{
  "model": "multi-label audio tagger",
  "gain_aug_db": 10,
  "n_mels": 64,
  "input": "log_mel",
  "activation": "gelu",
  "num_labels": 71,
  "precondition_frequency": 16,
  "adamw_lr_other_params": 0.0011,
  "steps": 7200,
  "epochs": 11.8,
  "decay_fraction": 0.4
}
Rows from block 7 of a small multi-label audio tagger, named by matrix and row number. Rows with one number belong to one channel. Each number is 500 + 25 x the weight over its row's rms, rounded and kept within 0 to 999. All counts start at 0. Numbers have three digits each. After the name is the row's rms in percent of the matrix's.
After each channel's rows are labels from the 100 clips, of 14976, where the channel reaches its highest value: "peak on" is the class under the peak; "strongest on" is what is common among them. Only what is clearly more common there than usual is listed. The data: babble in 24 made-up languages, each with its own sounds, syllables and stress or tones, from a formant synthesiser.
# convs1: grouped (16 groups) 3x3 conv (model.blocks.7.convs.1.weight, 192x12x3x3), inputs within the group 0-11, a 3x3 kernel for each
# convs2: expand pointwise conv (model.blocks.7.convs.2.weight, 384x192x1x1, transposed), outputs 0-95

convs1.158 101:498510490483474531480469520532486521531465486432551476455508476509458502471456486508488492510489504462494508497536498508513494503482516468491477548485493495483499508492508482518487503484518506457524513486465487467517483464507481494483517484497477486479544480445524515503501494519429504568480508501523498543444537514480511489
convs2.158 097:488502490539453503514529537494547518523505522517491494488482507469477499474466472510522540506475505580538523461490501449524529458474489490539495485514499511509523491490523518566452521499479507508485499503518522493469503518474500557520524515514455517513511499513504494482470467478492563515
peak on: /ɑ/
strongest on: prosody: tones; /ɑ/; /t/; /eɪ/

convs1.54 098:452517506491506527506525500541528529492506460513520494548506481499471523471502462469488463495496530500510512483510522481503494536515500465498482513498502522522489497505538458524473472503503547510550487467475469510517521515534452524456435524487468525466456502553505510517455486482499498525490519518482524491504524531531474532
convs2.54 084:511493521538443480508507489470522505532549488496488497506487499472458493473463507414496468538511476470504509500515485497521514480469464512471511539512511527503466463493521503481544484500501501490483471481544509501477503442516498499507509487479469506473537511464484482489489503506550527512
peak on: /ɔ̃/; /ɔɪ/
strongest on: prosody: no stress; /ç/; /ɔ̃/; /ɔɪ/

convs1.154 091:472487507490514504512547474471460479492481496477540505536520507505483491470479554504520483469510513520533525485493529492508431523572518484488497475533499461479503471446443496522509484496476500515533482480477501522512474469493483508472489509512520498512450524487481519502477532544456492482494488492511492476518542513537538496
convs2.154 096:496489450525498461512466500535482452475486498493468520520500475507464439489530509471481500530493486512428529520514452512485543471502493538539521493488519446485492553487513504529501526503553526484469529512522499526483508505507508515422506502508448465488467478517498464501484516488481501456
peak on: /aʊ/
strongest on: /aʊ/

convs1.38 101:547499445528484474510473511494531493461479540489481521489483505498510492498511513501500501533486461493510495472495476534453477468509511505492485488501491490534495453477540476503492525468488488496499485466516495516484527490492453514520510524475417536589478461548472524483504530478513506500486492486506494479505518490526481458
convs2.38 102:501500464498497503468480481479499494491451516535508437472528504498495487520542503532495454504530528531537533512511490481541477494449530489456489512495498502486467479510506482504487498478519494532481527501480508490527514497540527487538518482483479512522466512555478527509478493497519539477
peak on: /ɔ̃/
strongest on: /æ/; /ɔ̃/; /ə/; /ɛ/

convs1.147 101:465541490479495468492490519507477481533436447496489516498528480469519538537488512515477509495508486482521484506498480506518509474543489480480526514506473501471518524492481514469485481551491506464473499523521509522503477502503501476449510482513527523464509478504453489510453588543495493462516487456482490522493540511524498479
convs2.147 097:520470480493497493494490491509511499514494452523538460514502499477476495469520494513527426481521480540489473484470488525531555511459487513466527486488503471455481439479533529513533514509528559498496454527497527485545519523503471511485509508448485532506541508496499477502508491506566466451
peak on: /ɑ/
strongest on: /ɑ/; /ts/; /ð/; /eɪ/

convs1.120 103:477492514471503548509515506483466514509498460495481487535520489492465495520491486475543525539449550504468504492518506508496524504454493491513521526519455491485507490522485471499513504477506493486497485473578505529503514492444528467464491539480473514474493510457498536471441520526524477522526468491519492502519446481498474497
convs2.120 109:520548539485500562499524538469537487496521508506485515495484517466496537489494444538507451505522538485490534508490499451487471502515479491506489520500512505489518524497558475469452519490462487508509532507529625532499520519474485502488512505453524563558495518520496523497461468465559517484
peak on: /ɑ/
strongest on: /ɑ/; /eɪ/; /u/

convs1.130 086:501508496473517472517537469499520512460468471506533513487471489477476464537493516497507495520500530492495509558528491489496510492444517529555506513476484519500522502501487562483537505525480482504526542481469501498505458480520480489459506525472506486485483517508469483515501531531496493522497477456501494498444419451508473495
convs2.130 097:558471494495500534529433494546527468495509513521486518502507495469476487512510475548510477489512491517509493539525467466537523550521504502509486500478483507488492506539470496464485468462499550508497491519451461520502510515506525509522491515514494503522487506475485505494516520506543447504
peak on: /ɑ/; /eɪ/
strongest on: /ɑ/; prosody: tones; /eɪ/; /u/

convs1.161 092:538494495499520522536527481511500502481463480498540521512503460455505489505544508521509499527479487486500488495527536490491518469481483504477524493459487510556494530523496535524502503517500510503494504482505517547480516440489503466488483493522465437432497493509475534508467562526537495529512454484517529530473494529483473491
convs2.161 093:536486476499510475464491484490491483485516477535507483504515504414480486512515479469499481560430524505478533513524491492493544494441521512518500495473526483513540479520546454506487507493546494498539467490510507514486503505498477484488472511477541491528471515490496524513515489536468445476
peak on: /ɑ/
strongest on: /ɑ/; prosody: no stress; /ð/; /ɪ/

convs1.160 098:529469430497515484453481462466513521511508498505482471503486518471512520540492556479488487479523507507532494522516491488504503495512514512474521492497536475462463505507518490554506528499566479498487507493515513482476493526475509505483507494487487513564546503501521495494460519532533534445497530516457525483500502457475532474
convs2.160 097:509459480507519501496534530539475469495489484475490516488530474496509527540495482508478528496518512467489491526464524522549531493465491454536498498525487488507454539495553511501457498477500509502521504496488575477488511530522537527494524515529513541485497515479552462481520509544511514497
peak on: /ɔ̃/
strongest on: /ɔ̃/; /p˭/

convs1.153 108:547453528539395575508489497507522499511502472515491492496513475500475509509495506485489475504532487473499505498512493520495476520494539480509511523460520495497495471545463497490490515476532510521503465513506528490495479528485513420564485490488464535484493507496500502503490492448482498497488492517515483527493528478495513506
convs2.153 101:488525502514525530454521497471500518518459496542492496474494503530508464497483558469484554532499508492485493495512503517514477504486465534496480526542521479518495522485485491544488493500532476501460515481499496522474476494495502497483476506520486473502516508482535480517520512503499527478
peak on: /aʊ/; /ɑ̃/
strongest on: /aʊ/; prosody: stress on first syllables; /ɑ̃/; /z/